Rows from block 9 of a small image classifier, named by matrix and row number. Rows with one number belong to one neuron. Each number is 50 + 15 x the weight over its row's rms, rounded and kept within 0 to 99. All counts start at 0.
After each neuron's rows are labels from the 100 images, of 14976, where the neuron reaches its highest value: "responds to" is what is common among them. Only what is clearly more common there than usual is listed. The data: drawn branching plants. In brackets: how many of the 100, against the usual share in percent.
# fc1: MLP up (model.blocks.9.mlp.fc1.weight, 480x160), inputs 0-159
# fc2: MLP down (model.blocks.9.mlp.fc2.weight, 160x480, transposed), outputs 0-159

fc1.261:83 46 46 54 71 57 73 53 61 71 22 57 27 38 67 56 32 75 35 43 48 76 43 56 54 34 25 52 65 56 30 30 30 42 61 51 88 31 48 45 55 41 55 42 22 52 29 73 84 57 43 31 52 41 49 43 51 45 45 66 47 55 63 53 53 50 44 61 58 53 63 27 52 65 66 63 63 63 46 46 63 27 70 53 70 61 82 28 30 50 65 28 53 09 57 17 44 68 28 62 67 34 63 38 48 67 50 29 43 44 39 38 43 63 51 67 62 56 57 46 52 52 43 51 48 42 39 37 42 64 57 56 52 41 43 71 57 25 66 39 81 76 83 23 52 60 56 51 51 38 45 64 41 57 33 56 78 68 32 56
fc2.261:71 73 48 57 43 46 50 50 51 86 39 39 58 75 48 56 53 51 27 24 11 46 62 64 48 68 45 55 61 53 75 28 29 53 73 83 47 71 40 62 39 54 23 31 49 45 40 62 66 65 56 23 38 78 44 41 53 46 48 47 57 20 35 60 54 82 50 40 68 62 68 55 49 44 87 55 65 44 21 62 59 33 47 38 23 49 51 68 72 36 62 45 63 61 47 10 62 39 54 50 45 30 32 35 46 66 60 51 57 58 24 66 56 32 42 47 27 62 41 58 60 28 70 10 52 56 54 67 38 64 40 61 42 37 35 51 48 44 57 21 51 63 67 50 51 31 29 39 52 49 52 39 38 50 68 47 52 39 59 41
responds to: leaning right (95 vs 16.6)

fc1.45:67 75 51 45 41 55 43 44 78 48 36 39 40 51 31 71 56 46 58 58 99 52 38 55 66 58 57 66 40 46 39 26 35 63 75 50 50 41 36 34 16 17 52 56 32 66 42 64 67 43 58 57 45 41 22 61 54 68 39 29 39 47 58 41 72 51 41 49 52 35 47 54 27 47 43 48 69 35 48 65 67 70 24 62 64 28 52 81 41 59 47 35 49 59 40 17 41 54 50 66 22 53 59 24 42 33 77 51 42 66 58 23 58 51 29 33 59 63 57 42 76 57 58 32 71 62 73 55 34 75 60 50 42 34 45 64 54 58 55 69 55 84 42 52 54 78 75 50 65 45 47 53 34 39 38 20 47 60 54 43
fc2.45:52 47 55 35 51 55 64 40 42 69 51 30 35 57 65 59 40 00 46 38 58 57 44 51 57 57 57 61 46 35 49 26 40 50 70 45 56 72 86 44 42 27 43 62 38 25 43 45 53 55 59 69 60 45 30 35 74 40 81 45 55 55 72 26 26 51 46 29 70 54 57 53 56 49 66 41 74 30 60 83 86 74 60 55 72 47 64 49 43 80 54 53 53 29 71 44 43 56 52 49 55 65 29 23 44 33 60 62 38 45 65 39 55 53 55 46 45 30 33 36 48 47 56 23 68 73 68 49 41 44 50 44 30 62 50 84 62 53 35 61 44 53 36 61 07 35 68 29 43 67 72 55 34 59 37 40 48 49 40 61
responds to: spreading (53 vs 16.2)

fc1.441:55 42 40 65 23 38 79 58 61 44 75 41 59 76 42 29 44 53 51 54 75 47 46 40 56 38 70 56 21 55 29 70 40 58 80 64 41 43 57 49 79 93 69 48 36 61 33 26 69 61 45 58 30 37 83 71 55 31 60 30 47 30 56 72 58 37 58 57 82 36 63 57 16 48 58 31 28 51 52 36 20 59 31 54 35 56 48 43 67 68 50 65 31 40 45 60 69 54 58 71 37 80 42 54 41 44 36 57 57 44 20 47 69 56 65 45 59 41 69 32 35 42 67 60 66 67 57 68 47 38 35 51 54 58 46 49 60 51 29 43 58 41 43 53 43 33 69 61 51 41 41 38 29 57 62 70 41 76 68 54
fc2.441:59 30 53 99 33 52 38 61 48 29 53 60 59 40 36 34 21 55 47 42 41 56 41 66 26 41 67 44 21 53 48 57 47 62 62 86 67 11 69 44 38 71 52 50 32 72 44 40 56 46 30 46 36 40 61 73 56 55 51 50 57 37 68 65 56 49 42 48 43 58 43 72 68 42 57 33 50 52 69 33 71 41 42 86 31 66 33 33 49 45 60 46 17 35 36 33 35 57 34 54 32 79 35 28 44 31 49 76 49 53 52 59 40 51 66 44 59 45 25 69 36 42 67 56 43 66 47 89 51 40 27 59 67 46 41 34 62 62 60 58 51 54 51 53 37 55 59 64 37 34 60 59 59 59 64 26 28 81 54 66
responds to: leaning right (65 vs 16.6)

fc1.3:41 33 40 31 44 54 54 48 24 29 65 50 61 42 43 52 34 35 61 34 47 35 42 32 67 65 46 31 49 60 57 34 10 68 56 62 42 41 46 86 51 77 35 72 24 60 44 36 43 59 53 55 36 56 29 58 39 60 17 50 44 51 53 56 61 39 44 43 19 66 61 51 40 39 44 45 46 32 62 41 44 56 31 25 33 46 32 75 50 33 42 56 34 54 29 15 18 59 75 57 62 49 22 44 42 51 30 43 58 73 51 46 34 58 55 39 46 19 40 58 50 43 50 58 99 48 48 46 52 53 72 56 64 51 64 50 57 66 41 65 60 66 60 84 51 46 30 25 38 52 64 47 68 70 54 57 32 49 50 18
fc2.3:38 41 34 76 65 65 55 67 38 45 44 41 81 48 34 33 51 57 43 44 60 55 45 28 45 39 50 52 65 50 57 10 37 47 47 57 60 51 33 67 70 57 32 71 35 38 13 40 88 56 52 59 49 76 62 66 43 52 51 35 38 42 57 59 70 52 28 34 42 47 70 65 66 47 37 24 55 57 82 42 73 52 48 34 54 43 61 49 39 28 65 15 20 56 38 23 44 67 50 87 58 35 11 36 38 46 55 60 31 49 51 60 55 41 63 46 52 46 49 58 46 62 58 68 59 50 51 46 40 53 58 48 38 67 47 79 48 73 52 33 68 60 29 49 72 64 63 31 38 08 56 54 59 78 56 51 68 53 41 39
responds to: spreading (55 vs 16.2)

fc1.331:63 59 42 63 46 42 63 60 40 62 38 50 28 70 38 69 17 24 68 41 52 37 32 28 72 12 24 52 51 23 72 64 52 49 25 26 67 39 33 54 72 77 52 28 53 48 35 46 61 63 53 39 26 72 63 61 25 53 64 65 44 76 41 83 52 14 42 73 54 33 67 56 52 40 68 53 45 69 57 59 43 32 34 55 50 67 71 45 71 42 58 64 73 58 46 47 77 46 39 47 36 51 52 68 37 59 45 32 33 33 51 52 58 46 47 54 39 06 29 50 38 47 48 52 79 43 44 45 50 60 57 62 43 45 61 69 57 62 31 38 32 60 41 22 62 75 53 56 38 60 61 55 41 42 28 46 55 68 61 56
fc2.331:39 41 55 37 76 40 68 68 45 92 53 45 28 31 40 54 66 68 55 48 44 59 68 81 65 57 54 61 62 59 47 68 37 30 52 52 19 69 67 30 44 51 60 64 82 47 59 55 55 00 57 57 60 25 51 58 66 54 65 28 57 44 42 38 69 50 59 37 60 45 29 44 40 17 79 37 61 33 36 51 27 77 55 16 46 36 28 56 60 58 21 51 37 64 43 76 36 38 56 67 54 59 34 39 55 38 57 75 50 59 47 63 61 57 27 40 62 56 47 69 44 70 29 47 32 49 33 46 56 33 59 43 63 69 49 40 49 34 40 53 68 26 29 56 38 45 33 44 40 69 64 45 52 65 42 67 51 33 55 44
responds to: leaning right (98 vs 16.6)

fc1.20:55 46 80 62 50 67 60 50 68 56 44 23 49 46 52 54 26 60 49 69 79 54 49 74 49 45 35 48 61 49 61 55 15 48 44 68 65 61 74 57 42 43 55 58 24 44 63 61 51 27 31 52 56 40 47 50 50 32 56 61 24 47 49 40 32 48 50 32 46 28 52 48 51 68 44 71 71 91 79 55 51 56 28 39 80 35 53 17 66 60 27 64 48 53 53 21 47 42 59 43 64 47 28 15 54 37 21 59 36 64 33 48 62 35 55 64 45 43 43 38 55 48 57 34 63 49 30 47 44 73 80 43 44 33 28 90 34 60 44 64 70 50 44 43 57 61 63 39 53 36 56 60 15 66 34 65 72 32 40 59
fc2.20:33 39 53 40 43 43 53 72 28 83 49 48 26 49 70 84 56 51 54 40 53 49 79 34 58 55 51 37 70 53 50 64 39 60 61 49 24 58 20 47 47 53 49 55 42 34 43 55 55 43 78 65 54 61 22 51 62 60 35 50 49 25 46 52 67 52 59 33 15 46 49 54 46 17 42 36 62 83 36 39 41 60 51 79 61 47 32 43 55 62 44 36 45 63 62 30 42 22 61 44 35 79 58 59 56 61 69 45 43 44 90 51 52 45 62 27 52 60 72 60 68 52 60 30 40 38 41 32 43 30 47 54 68 39 50 71 60 65 59 39 37 70 48 37 82 48 30 16 54 26 66 81 24 68 38 56 68 48 47 41
responds to: spreading (39 vs 16.2); white flowers (37 vs 17.1)

fc1.192:18 64 74 45 58 58 57 36 51 34 55 58 41 52 73 48 54 39 53 65 44 89 68 41 67 74 58 54 41 53 47 02 52 25 52 54 38 51 47 42 56 51 39 43 32 64 44 69 73 32 53 80 31 55 46 39 29 50 55 36 37 44 55 16 50 45 59 45 67 57 66 49 58 44 47 43 59 49 49 78 53 66 41 54 27 49 58 22 32 42 63 43 25 43 25 50 43 62 71 34 28 46 66 53 57 38 39 46 44 77 79 53 50 57 23 25 59 50 60 16 82 43 75 29 43 69 21 41 44 51 54 56 77 46 57 53 48 81 44 62 54 58 86 66 59 48 53 59 57 33 34 57 52 36 36 38 35 50 43 36
fc2.192:69 53 61 69 36 40 64 44 47 67 59 47 76 61 49 40 28 67 48 50 34 66 39 79 54 30 33 50 46 50 62 19 47 63 34 57 53 54 52 43 25 40 43 59 45 52 41 36 35 24 48 37 42 84 46 66 52 67 86 30 61 26 43 56 44 76 43 71 58 59 47 46 50 52 80 77 57 49 39 40 38 68 74 14 53 43 34 32 67 71 54 51 71 46 78 53 47 34 42 61 56 40 63 27 47 54 58 40 40 34 48 59 44 67 62 78 65 23 29 28 47 71 46 46 57 34 36 49 81 50 46 23 08 75 40 49 42 38 60 49 47 38 68 41 72 48 76 56 74 44 63 41 45 37 55 56 52 71 59 49
responds to: leaning right (57 vs 16.6)

fc1.349:56 32 27 43 59 67 82 85 50 63 50 54 45 50 65 47 46 53 60 63 67 42 20 61 49 43 39 34 44 62 58 57 59 52 39 40 41 60 41 41 58 21 34 03 62 45 59 40 71 47 76 54 48 44 69 44 54 52 44 50 65 51 61 47 35 35 64 50 56 37 52 50 34 40 20 57 64 40 32 64 46 45 22 24 75 46 34 68 50 60 58 56 53 78 43 90 85 53 28 55 46 60 47 46 63 44 62 46 32 40 50 52 35 67 49 52 72 59 48 37 44 51 51 55 27 52 43 77 33 64 73 50 71 25 29 37 53 52 55 60 49 40 58 64 23 40 35 50 67 12 45 36 21 63 74 40 31 48 87 42
fc2.349:29 36 22 41 43 49 61 53 45 37 70 33 22 67 64 56 46 56 42 52 47 46 58 47 48 35 53 32 34 50 63 61 68 43 51 53 49 27 68 34 46 63 47 51 05 65 63 61 43 17 53 50 57 61 24 51 60 30 75 42 50 53 60 81 45 55 48 58 50 51 33 70 53 65 38 51 41 40 57 56 70 43 51 42 30 43 40 43 54 80 32 69 48 62 26 43 60 49 51 34 56 50 49 49 61 40 57 30 67 28 48 74 45 62 83 72 46 51 32 64 84 51 84 41 70 39 69 52 76 59 36 70 44 19 48 30 24 34 62 51 48 53 54 43 29 80 74 42 37 55 75 63 51 52 27 11 33 38 51 46
responds to: spreading (43 vs 16.2)

fc1.7:65 50 65 49 37 44 56 47 25 61 62 38 64 75 50 33 48 64 45 35 53 71 49 56 50 43 72 68 33 45 46 44 44 68 43 60 49 54 24 47 42 89 51 19 29 36 65 58 45 50 41 44 53 62 85 33 74 52 40 29 56 58 40 39 54 13 31 51 76 56 62 42 29 49 53 67 41 77 63 60 60 65 54 78 38 50 49 62 35 61 53 49 73 46 64 60 65 45 43 67 68 27 73 46 31 33 50 50 55 69 54 66 52 72 28 44 71 40 28 67 42 59 55 47 65 47 49 69 08 33 58 46 40 42 42 19 46 86 67 38 54 62 34 53 54 90 40 68 47 61 66 31 56 23 32 44 49 48 60 59
fc2.7:27 44 46 42 46 57 55 52 56 39 68 69 51 43 57 62 48 49 71 44 53 65 45 70 40 28 46 49 28 47 55 59 37 51 75 61 11 51 17 69 44 53 33 55 51 45 61 41 34 46 66 69 41 57 57 63 36 44 42 55 58 45 74 34 36 29 45 53 70 50 51 26 60 35 58 76 29 82 59 39 53 68 60 64 45 53 53 56 75 45 59 58 83 60 17 38 41 49 46 46 52 46 51 40 43 52 63 58 55 67 87 35 57 60 18 36 41 34 65 39 46 31 51 48 48 49 26 55 33 62 62 61 46 47 45 32 41 38 53 17 57 67 24 62 48 37 75 68 63 36 99 62 38 46 18 52 45 45 69 68
responds to: leaning right (73 vs 16.6)

fc1.272:61 58 81 39 42 32 32 56 28 59 47 61 46 44 30 76 66 81 54 57 44 48 47 51 17 63 24 57 73 49 46 46 65 37 25 47 59 41 61 31 56 26 72 45 60 53 63 58 70 67 51 56 57 25 37 56 46 58 69 53 72 37 50 65 42 91 70 39 55 62 42 49 51 53 44 44 77 71 63 45 34 37 41 25 64 29 53 49 58 61 52 42 51 39 80 30 64 29 39 43 33 47 86 75 54 73 73 31 70 39 31 75 41 77 53 48 58 62 24 48 55 65 47 28 42 41 53 46 23 47 36 41 37 46 42 17 77 23 62 47 52 35 55 59 40 49 38 40 64 45 68 41 59 56 54 40 62 33 59 47
fc2.272:62 58 53 56 48 56 48 46 59 32 57 41 65 56 65 18 50 42 78 38 50 44 31 70 42 26 58 38 69 48 50 41 42 54 62 37 34 51 39 71 62 59 71 66 79 51 60 69 56 23 45 21 52 70 60 59 58 32 34 27 68 65 48 77 42 56 59 84 58 44 53 22 53 21 35 57 46 49 55 51 57 76 46 63 25 49 47 26 57 48 38 49 38 62 41 43 51 28 38 70 28 43 69 16 31 31 49 47 58 50 31 50 40 39 47 67 40 30 28 84 11 64 64 69 55 47 50 56 47 28 56 35 54 45 64 79 35 68 52 53 45 42 93 41 40 54 40 50 54 57 31 28 75 55 48 52 53 77 37 41
responds to: leaning right (71 vs 16.6)